A small image captioner, trained from scratch.
Model: encoder arch vit, encoder norm layernorm, encoder width 320, decoder norm layernorm.
Rows from block 2 of the image encoder of a small image captioner, named by matrix and row number. Rows with one number belong to one neuron. Each number is 128 + 32 x the weight over its row's rms, rounded and kept within 0 to 255. All counts start at 0.
Before each neuron's rows are labels from the 100 images, of 14848, where the neuron reaches its highest value: "patch colour" is the nearest of a few named colours to the mean colour under the peak. Only what is clearly more common there than usual is listed. The data: drawn small creatures on textured ground. In brackets: how many of the 100, against the usual share in percent.
# fc1: MLP up (encoder.blocks.2.mlp.fc1.weight, 640x320), inputs 276-319
# fc2: MLP down (encoder.blocks.2.mlp.fc2.weight, 320x640, transposed), outputs 276-319

patch colour: blue (41 vs 0.9)
fc1.242 [141 133 112  96 108 120  74 108  94 113 162 146  50 109  87 148 141 140  94 125 155 122 153 129 155 167 105 150 159  62 103 114  94 161 150  54 165 180 149 147 143 114 117 156]
fc2.242 [107 164 129 183 126  96 180 101 158 120 119 103 174 137 125  83  68 129 178 133 162 139  75 133  86  90  94 102  96 117  92  83 152 134 139 129 134 151 127 157 168 190 112 132]

patch colour: blue (29 vs 0.9)
fc1.472 [160 152 128 170  83 139 146 125 118 109 153 115 158 135 171 101 128 168 112 112 110 170 161 103 154 123 139 126 192 131 130 123 145 131 130 106 153 125  74 122 185 146 102 135]
fc2.472 [112 139 135 121 146  99 120 135 163 160  79 164 110  73  94 163  96  79  86 144  82 167 155 160 173 153 148 100 100  35  71 138 134 138 164 104 160 144 127 132 157  91  86 133]

patch colour: black (66 vs 16.1)
fc1.332 [138 113 142 126 105 122 155 144 127 127  83 158  91 120  95 139 174 110  94 124 111 116 149 109 226 169 101 136 139  65 122 206  98 169 153 112 160 180 138 122 173 123  99 124]
fc2.332 [121 127 163 176 163 154 114 162 117 142  99 158 148 162 131 101 166  70 116 107 151 119  99 143 124 154 122 129 125 119 123 125 152 103 135 110 117  67  59 132 148 139 140  95]

patch colour: black (74 vs 16.1)
fc1.284 [143 155 129  92 128 107  89  65 184  59 168 162 106 128 125 132 102 157 219 131 124 184 139  53 152 112 106 110 177  57 119 111 164 103  98 153 184 157 152 160 142 130 112 103]
fc2.284 [133 119 170 163 132 164  87 190 122 138 115  77 126 174 123 172 117  98  93 178 162 120 149 144 137 134 138 187  44 165 171 182 136 106  79 147 126  87 122 114  78 141  87  98]

patch colour: purple (26 vs 0.7); blue (26 vs 0.9)
fc1.402 [170  83 100 147 119 124 134 171 110  73 107 129 118 127 159  80 120 166 152 173  99 166 152 109 119 114 174 103 153 145 155 148 109 134 132 161 125  54 105 115 183 104 126  91]
fc2.402 [159 143  81  90 128 134 113 144 148 155 100 102 124 145 110 179 157 153 113 129 148 136 105 121 117 127 102 156 116 118 101 118 177 158 170 159 105 142  75 132 167 155  87  80]

patch colour: blue (32 vs 0.9)
fc1.189 [157 109  80  86 114 152 208 138 144  88  84 113 157  99 106 107 170 104 100 135 143 118 146 152  80 135 139 143 168 163 123  66 110 105  99 197 162 128 133 201 140 115 133 142]
fc2.189 [123 130  88 158 108 102 135 172 146 144 164 129 102 134 124 162  92 154 131 116 141 181 186 102 126 119 118  94 174 167 130 148 188 139 131 133 121 165  97  55 113 139  91  79]

patch colour: grey (52 vs 23.3)
fc1.25 [ 96  93 111 144  76  90 150 189  86 170 147  91 122  64  95 117 101  89 119 112 117 138 195 127  93 201 111 176 153 106 169 166 109 162 121 164 194 135  64 170 128  68 181 133]
fc2.25 [155 140 139 135 139  98 151  59 101  82  67 118 152 153 133 146 123 151 109 136 101 103  71 118 188  92 154  88 137 143 120  82 146 146 172 113 127 176 168  81 109 106 130 157]

patch colour: pink (56 vs 16.1)
fc1.358 [136 109 164 132 133 121 121 166  96 124 169  52 163 118 123  37 175 118 124 137 142 153 104  75 138  92  99  83 114  98 102  88 163 112  67 100 147 144 123 105 187 150 114  89]
fc2.358 [147 101 133 149 132 133 107 124  92 110 100 120 134 114 110 147 108 113 133 126  78  93 155 155 106 193 122 154 112 147  68  97 118 126 125 135 118 130 196 161  82 174 165 122]

patch colour: white (61 vs 10.3)
fc1.1 [141 151 113  86  82 162 196  83 151 117 153 167 116 102 190  87 133 150  83  92 170 204 153 165  69 152  69 134 197  86 126 126 132 150 127 153 118  47 109 105 134 109 109 117]
fc2.1 [121 152 107 159 167 167 155 152 166 163  90  72 119 207 122  91 151  37 139 157 167 103  90 110 161 121 147 149 107 191 124 189  77 140 142  83  79 188 115 135 119  86 145 130]

patch colour: brown (76 vs 28.6)
fc1.198 [153 112 109 143  72 133 148 114  96  88 130 128 103  69 138 125  89  94 168 112  38 104  85  69 129 194  92 170 198 123  81 129 133 115  73  63 148 119 124 120  95 166 110 130]
fc2.198 [139 148  99 108 145  88 157  82 122  79  92 174 107 159 129 144 126 152  82 117 139 221 131 130 120 106  86 141  95 133 128 118  94 120 115 151 136 136 136 119 157 112 146 140]

patch colour: pink (54 vs 16.1)
fc1.258 [ 51 171 126 165 163  78 118 153 193  87 104 101 169 125 129 160 178 133 119  92 148 160 165 138  88 188  80  78 158 172 171 145  90 129 130  94  88 120 102  76 142  51 149 119]
fc2.258 [118 140 113 143 104 171 137  90 105  90 112 165  91 144 139  49  99 128  77 149  89 191 175  67 160 131 127 175  89 141 102 173 139 140 156 148 103 134 172 123  88 142 153 107]

patch colour: pink (35 vs 16.1)
fc1.634 [108 143 137 133 116 122  85 118 141 100 145 125 153 148 104 157 160 174  50  52 105 162  92 157 113 116 203 131 150  70 110 151 140 143 144 134 160 125 108 143 168 125 132 181]
fc2.634 [157 139  99 112 176 196 169 133  53 133 112 120  94 176 140 117 136 177 171 154 135 139 118 124 143 178 224  69 106 163 211 105  76  62 119 110  55 131 104 120 130  98  46  90]

patch colour: pink (36 vs 16.1)
fc1.613 [129 118 153 125 116 146 122 130 155  73 165 104  94 142  76 137 124 127 179  86  87 161 120 122 173 133 116 156  54 156 124 119 130 136 126 116 105 102 103 124 133 134  81 123]
fc2.613 [155  89  96 128 122  99 143 131 114 136 118 156 153  95 115  98 164 138  81 176 155  83 164 114 118 115 154  99  84  77  66 186 145 192 138  97 142 173  93 157 116 108 155 127]

patch colour: white (39 vs 10.3); pink (35 vs 16.1)
fc1.411 [127  98 116 157  98 173 167 117 131 133 142 130  90 136 109  91 122 141  99  99 171 142 179 134  85 142 102 151 164 164  99 103 118 142 162 115  74 123 121 109  77 159 185 108]
fc2.411 [135 195 166 110 158 142  50 110 125 123 127 169 106 104 199 117 127 119 101 169  93 122 144  70  95 144 149 116  66  81  75 101 150 143 130 142 145 124  80  72 127 108 122 140]

patch colour: blue (30 vs 0.9)
fc1.371 [113  95  85 131 152 122 104 109 104 142 110 178 161  95 128 129 126 116 139 123 125 158  92 122 112 144  97 124 116 112 157 152 137 127 120 103 156 122 123 108  61 161  94 146]
fc2.371 [133 142 151 171 166  50 136 158  76  86 118 142  93 139 107 124 174 150 178  76 132 113 130 140 190  90 138  98 131 104  95 115 115 157 160 154  91  89 107 159 133 106 159 152]

patch colour: pink (42 vs 16.1); white (41 vs 10.3)
fc1.416 [159  71 134 169 158 127  96 156 114  99 106 130 119 117 156 137 148 149 100 160  84 134 119 128  84 140 144 167 144 144  97 131  80 175 145 120  88 163  85 110 116 128  97 170]
fc2.416 [ 98 148 122 134  54 155 147  78  74 128 115  95 119 106 125 116 109 168 126 104 157 143 105  92  93 191 112 134  68  73  82 143 108 117 111 122 119 126 138 166 103 159 130  93]

patch colour: pink (49 vs 16.1)
fc1.480 [142 143 146 104 147 134 124 138 107 106 117 107 153 151 167 111 180 102  88 122 112 155 137 100 126 108 154 152 172 139  73 140 105 102 128 152 104 163  75 147  85 105 143 125]
fc2.480 [126 126 125 137  98  68 166 149 157 125 191 160 113 180 131 128 126 101  91 113  80 145 128 121 136  90 119 126  79 141 151 141 171 102  99 119 101 171  86 139 156 165 212 164]

patch colour: pink (59 vs 16.1)
fc1.317 [ 99 113  28 137 124 193  95 120 110 180 200 102 132  58 138  93 139 116 169 148 106 154 103 126  94 119 180 141 162 144  93  90  80 139  92 113 146  70 144 115 124 152 229 174]
fc2.317 [177 117 161 111 134  37 145 152 162  95 140  77 178 132 105 116 148 152 153  99 100 177 137  97 144 111 131 118  54 107 119 123 123  99 136  96 159 146 157  95 110 174  65  51]

patch colour: grey (52 vs 23.3)
fc1.470 [171 104 161 138 173 177 199  81 147 123 127 127  94  99 137 210 167 120 131 156  91 198 134 126 160  92 124 129 180  88 138 140 147 123 129 139 107 107 142 121 177 132 211  85]
fc2.470 [138 146  82 114  85 109 102 206 105 172 153 134 138 133 116  86 113 150 127 130 111 120 147 135 113 123 183 159  98 107  87 152  98 181 222 137 159  97 106 118 179  97 108 159]

patch colour: white (27 vs 10.3)
fc1.225 [134 136 122 167 137 150 134 129  85 123  97 154  74 148 105 124 124 118 102 131 135 135 108 109 148 144 150 139 112 109 131 141 148  48 101  98 175 121 124  87 134 131 155 142]
fc2.225 [122  80 137 134 150 161 118 153 124 153 139  85 126 108 168 161 118 152 109  87 106 154  48 132 153 107 175 105 137 118 141 133 136 178 177 125 156  71  80 112 180 109 132 141]

patch colour: green (56 vs 2.9)
fc1.12 [106  77 113 142  98 163 119  83 106 115 132 176 129 143 104 131 102 139 135 100 124 160 162 116 150 138 136 110 150 116 141 170  74 139 116 197 159 155  73  86 171 155 115 114]
fc2.12 [177 133 128 109 155 109 123 118 162 186  90 108 131 158 157 155 143 197  92 170 151  93  61 152 146 136 192 112 126 121  75  43 161 110 100 101  92 134 155 134 213 133 128 147]

patch colour: grey (51 vs 23.3)
fc1.46 [107 126 148 134 120 130 167 160 123 134 124 105 205 162  76 105 148 186 168 115 158 158 128  84 135 133  60 158  97  93 115  74  44 132 169 163 134 121 131 158 133  66 151  75]
fc2.46 [143 134 130 110 129 105 147 120 100 165 149 127  61 116 157 113  90  71  99 115 143  59 137 146 158 114 190 158 153 143 122 129 124 122 151  40 118  86 127 131  91 167 106 123]

patch colour: brown (65 vs 28.6)
fc1.185 [ 88 140 113 135 123  58 189 126 141 149 159 167 114  99 107  72  89 115 198 180 165  84  93 100  95 135 115 117 145 120 115 106 152 139 137  65 136 145 137 138 174  74 100 100]
fc2.185 [196 157 151  70 200 133 161  86  95 159 113 117 119 137  83  88 146 173  95 148 115 146 141 100 158 142  80 185 171 142 202 116 130 110 132 160 116  45 139  92 147  61 136 153]

patch colour: grey (55 vs 23.3)
fc1.76 [124  83 109 247 122 107 167 125  51 168 110 107 132 108 231 194 127  83 174 155 126 107 148 125 131  77 174 141 180 136 148 124 193  93 138 150 131  91 189 127  78 107 149  77]
fc2.76 [ 91 181 127 154 188 150 127 181 125 122 142  86 136 117  90 142 116 104 155 104 127 115 141 126 118 149  97 103  82 107 108 131 112 114 106  96 116 125 132 144  56 144 118 105]

patch colour: green (67 vs 2.9)
fc1.319 [173  81 135 117  99 137  97  83 134 150  41  86 158 131 112 146 174  96 186  76 156  92 153  80 105 196 130 115 152  98 100 101 121  79 148 138 168 145 121 108 106 116 112 172]
fc2.319 [ 92 146 211 144 133 153  84 135 156  62 116 153  93 114 168 118 132 116 129 124 168 134  77 122 100 172 138 163  98 156 103 152 123 127  54 146 104 113 179 131 160 144  63  97]

patch colour: red (27 vs 0.4)
fc1.513 [161 172 146  76 109 195 119 128 119 104  79 127  98 157  90 110 127 151 155 162  84 105 162 153 132 168 139 120 147 148 116 112 139 142 124 118  51 133 172 126 127 124 145 152]
fc2.513 [104  56  91 115 155  82 122  86 188  97 146  86 106  97 122 129 141 178  97 118 167 120  95 145 151 132 149 161 125 143 132 147 188 181  96  91 123 120 171 130 103 139 167 101]

patch colour: green (35 vs 2.9)
fc1.440 [139 149 172 141  98 140 180 141 134 137 131 112 134 136 123 156 136 160 164  85  96 122 135 166  93 122  92 176 106 145 102 106 164 162 114 125  94 114 118 113 128  74 140  84]
fc2.440 [143 122  96 113 155  69 178  53  74 101 153 171 128 121 147 146 132 133 113 136 129 149 132 136  97 185 161 131 113  65 129 157 110 133 204 133 127  78  90 144 154 164 113 102]

patch colour: green (43 vs 2.9)
fc1.19 [142  74 105 207 116 230 154 135 135  77  87 130 148 103 144 128  61 122  83  97 139 117  90 102 186 121  92 133 189  92 163 130 122 155 142 118 125  82 119 139 136 126 100 129]
fc2.19 [118 161 115 112 122  79  93 131  70 136 180 133 169 171  72 186 165 121 122 150 156  89 165 157 116 104 130  65  62 152  93  93 160 107 128 105 118 180 115  38 108  89 123 112]

patch colour: grey (72 vs 23.3)
fc1.589 [122 162 190  93 148  85 165 132 146 173 144  70 136 171 166 105 156 145 164 147 127 154 176 118 171 189 170 133 153 141 108 150 163 115 124 164 171 163 169 138 110 172  75 173]
fc2.589 [ 57 153 117 129 203 121  92 112  95 132 150 113 128 106  71 107 124 147 168 152 113 115  96 173 107 114  86 194 110 150 124 126  96 117 100 153 143 147 117 118 133 135 158 116]

patch colour: black (60 vs 16.1)
fc1.64 [169 163 150 138 122  76 100 141 144 154 180  70 109 152  90 131 186  97 102 116  39 110 109  85 160 148 110 151  93 160 179 212 160 141 148 163 146 156  57  86  94  85 115 145]
fc2.64 [159  91  93 106 156  96 142 109 163 144  78 192 114 116 117 178 106 146 126 110 180 170  95 161 104  97 115 118 158  89 162  90  84  90 164 132 167 148 134 122 149 106  98 149]

patch colour: green (25 vs 2.9)
fc1.136 [145 122 118 132 111 201  44 123 142 112 125 151 119 117 138 134 145 116 159 119  90 158  88 104 139 124 148 161 100 156 152  68 140  88  88 135  97 141 125  68 136 145 146  97]
fc2.136 [156 151 201  89 137 133 105 119 134 209  89 118 114 145 140  72 163 120  85 139  52 149 123  80 149  62 157 145 101  71  95 111  98  95  74 183 115 105  92 115 180 148 125 134]

patch colour: grey (48 vs 23.3)
fc1.581 [144 122  91 193  73 130  97 127 159 147 121 137 155 112 127 118  95 125  84 158  68 109 131 116 135 173 156 106 133 134 118 133  81 177 140 149 109 120 154 114 129 132  99 113]
fc2.581 [161 144 123 145 141 175 121  66 174 118 139 129 122 143 140 142 140 124  90  76 132 157 117 135 139 145  94 132 115  54 104 113 237 109 241 143 110 150 103 111 119 190 121 132]

patch colour: pink (46 vs 16.1)
fc1.426 [ 57 106 160 113 162 185 135 106 113 128 143 122 141  89 159 116 129 143 219  99 152 144 166  83 185  83 118 161  87 113 132 146 148 164 130 143  94 164  85 108 155 120 167 140]
fc2.426 [193 157 130 166  98  78 177 150 159 106  87  96  53  85  93 168 136 126  82 160 132 158 108 151  53 170 113  93 128  92 110 110 141 105 143 112 115  95 144  73  62 148 127 122]

patch colour: black (39 vs 16.1)
fc1.409 [ 81 122 135 137 136  96 210 219 140  84 102  80 172 178 105 142 126 154 101 133  93 103 104 160 176 210 182 158 113 170  94 134  89 132 112 100 130 120 118 169 136 109 112 172]
fc2.409 [137  83 185 129  84 154  97 110  99 103 113 141  84 119 141 118 167 137 137 138 124 183 151  86 109  81 143 148 175 119 135  67 122 124 103 148 105 150 109 110 140  80 116  52]

patch colour: brown (74 vs 28.6)
fc1.68 [ 78 119 138 108 182  85  97 109  92  91 138 137  91 163 123 153 122 221 144 103 138  87 148 173 112  91 107  98 107 114 130 116 147 127 115 132 130 149 118  61 139 145 121 130]
fc2.68 [128 125 103 125 101 143 150 160 154 142 170 163 195 112  90  98 101  27  41  88 145 169 100 128 120 110 162 119 102 114 116 170 177  67 137 157 127  94 116 141 155 114 110 111]

patch colour: blue (76 vs 0.9)
fc1.606 [192 138  55  66 106 122 131  98 150  96  85  99  26 103 167 114 117 159 141 136 124 142 141  88  80 116  99 156 153 157 105  65  98 116  70 145 109 140 111  98 116 190 137  62]
fc2.606 [ 70 141 107 169 185  98 130 107 118 121 165 128 174 133  75 111 127 172 125  95 121 108 146 165 109 128 124 142 165 141 155 171 116 165  85 141  73 148 130 195 109 117 145 167]

patch colour: pink (35 vs 16.1)
fc1.580 [119 167 130 114 116 185 149  98 219  80 132 124 119  93  58 138  66 130  93 113 155  95 110 115  84 133 140  83 149  99  72  86  88 138  75 129 101  81 135  99 162 139 132 135]
fc2.580 [140 115 115 189  89  91 108  97 102  83 102 100 130 115 163  77  84  96 117 114 125 146 135 174 164  55 127 171  98 152 165 148 118 159 136 122  75 154 123  86 131 107 180 136]

patch colour: grey (73 vs 23.3)
fc1.75 [169  86 156 128 164 124 161 118 117 101 130  88  65 151 169 104 104 105 135 131 117 138 180 159 126 148 118 155 163  93 204  84 129 117 189 144 135 120 143 118  70 114 142 133]
fc2.75 [ 91 113 110 163  87 141 122 125  82 164 107 209 163 117 188 109 132 129 131 132 128 136  93  47 127 164 119 171 126  89 105 120 194 119 155  91 114  74 114 146 123  90 159 123]

patch colour: green (62 vs 2.9)
fc1.309 [193 110 101  82 181 117 178  58 203  92 164  98 140 141 161 111  92 123 121 142 104 182 149  68 126  47 144 143 148  97 124 143 111 115 126  97 153 139 132 113  72 127 108 119]
fc2.309 [131 156 117 148 129 143 130 167  92 129 118  63 148 153 117 171  97 123 121 140 133 109  88  83 121 157  80 187 147 154 109 159 168 134 132 147 110 133 131  68 139 130 150 181]

patch colour: blue (41 vs 0.9)
fc1.158 [ 93 149 118  97 153 171 136 126 129  84 102 133  67 139 114 123 133 170 140 135  74 114 177  55 185  84 114 101  73 127 117 184 153 139 180  73 125 124 152  61 126 140 134 116]
fc2.158 [149 149  59 101 116  65 147  83 113 169 132  72 184  97 117 172 166 162 132 120 169  96  91 177 154 170 106 136 128  51 114 113 138 118  57 177 101 110 146 144 154 141  80 132]

patch colour: black (90 vs 16.1)
fc1.48 [152  82  99 118  90 161 123  96 123 162 115 165  60  91 146 124 146 137  69  81 152 120 100  99  38  69 101 136  96 127 123 130 120 104 147 145  70  96 125 140 139 153 126  89]
fc2.48 [112 100 149 180 128 124  92 199 100  89 124  94 139 186 117  70 117 140 169 133  79 170 140 116 151 100 177 166  91 171 158  97 110 146  73 126 135 154 134 164 110  86 142  81]

patch colour: pink (49 vs 16.1)
fc1.204 [148 169 141 158 171  97 130 120 161 157 107  85 123 113 137 144 141 209 149  77 125 112  88  79 120 146 133 159  55 112 148 171  96 130 130 105  98 123  97 158 143 167 111  88]
fc2.204 [ 57  78  80  73 115 135 114 145  93 130 159 136 108 168 146 145 172  76  78 147 120 159 170 164 101 134 103 118 164 157  99  94  95 115 102 133 131 142 172 149 134  83  99 168]

patch colour: pink (39 vs 16.1)
fc1.181 [120 151  99 130 129 141 123 152 115 128 117 125 104  92 138 131 122 115  95 173 173 134  86 132 143 154 116 141 113 166 144 119 154 153 221 141 149 163 147  76 166 163 139 174]
fc2.181 [121 207 137 154 130 154 112 173 126 111 124 110 136 118 115 133 101 127  69 133  99 133 204 106 143 124 101  50 141 136 168 135 110  90 111 117  81 129 122 114 139  73 178 147]

patch colour: green (25 vs 2.9)
fc1.311 [123  77 168 110 101 162 112 180 127 156  82 124 131  67 110 236  99 124 181 100  77 134  97 105 161  65 165 117 144  99 155 140  79 166 148 116 156 120 116 104 125 141 117 133]
fc2.311 [150 108 164 176 166 143  89 116  72 126 101 153 114 118  77 129 237 126  96 122 111 136 108 143  73 141  88 152  56 168 100  91  73 127  97 135  92 109 146 100 154 130 188  76]

patch colour: blue (28 vs 0.9)
fc1.303 [134 138 111 150 166 129  59 148 166 205 199 124 138 140 136  83 118  70  95  91 129 123 150 148 110 138 111 120  90 148  84 174 178 145 130 146 113  97 142 147  97 105 173 170]
fc2.303 [112 149 112 175 113 133 121 126  72  74  30 105 130 125 135 156 118 172 117 159  91 210  77 144 133  89  83 118 145 121 195  43 104 133 109 115 110 148  86 143 114 118  70 118]

patch colour: grey (61 vs 23.3)
fc1.522 [174 155 160 137  95 109 162  97 108 137 160 133 135 196 149 123 124 105 139  62 111 147 191 112 141  91 166 144 113 168 152 110 127 159 152 158 180 121 131 147 154 183  70 133]
fc2.522 [114 181 117 107 125 119 109 107 108 144  46 114 118 146 183 165  95 121 135 136 148 175  87 146 138 128  97 113 120  79  74 149 144  94  88 114 103 106 135 178 137 140 166  70]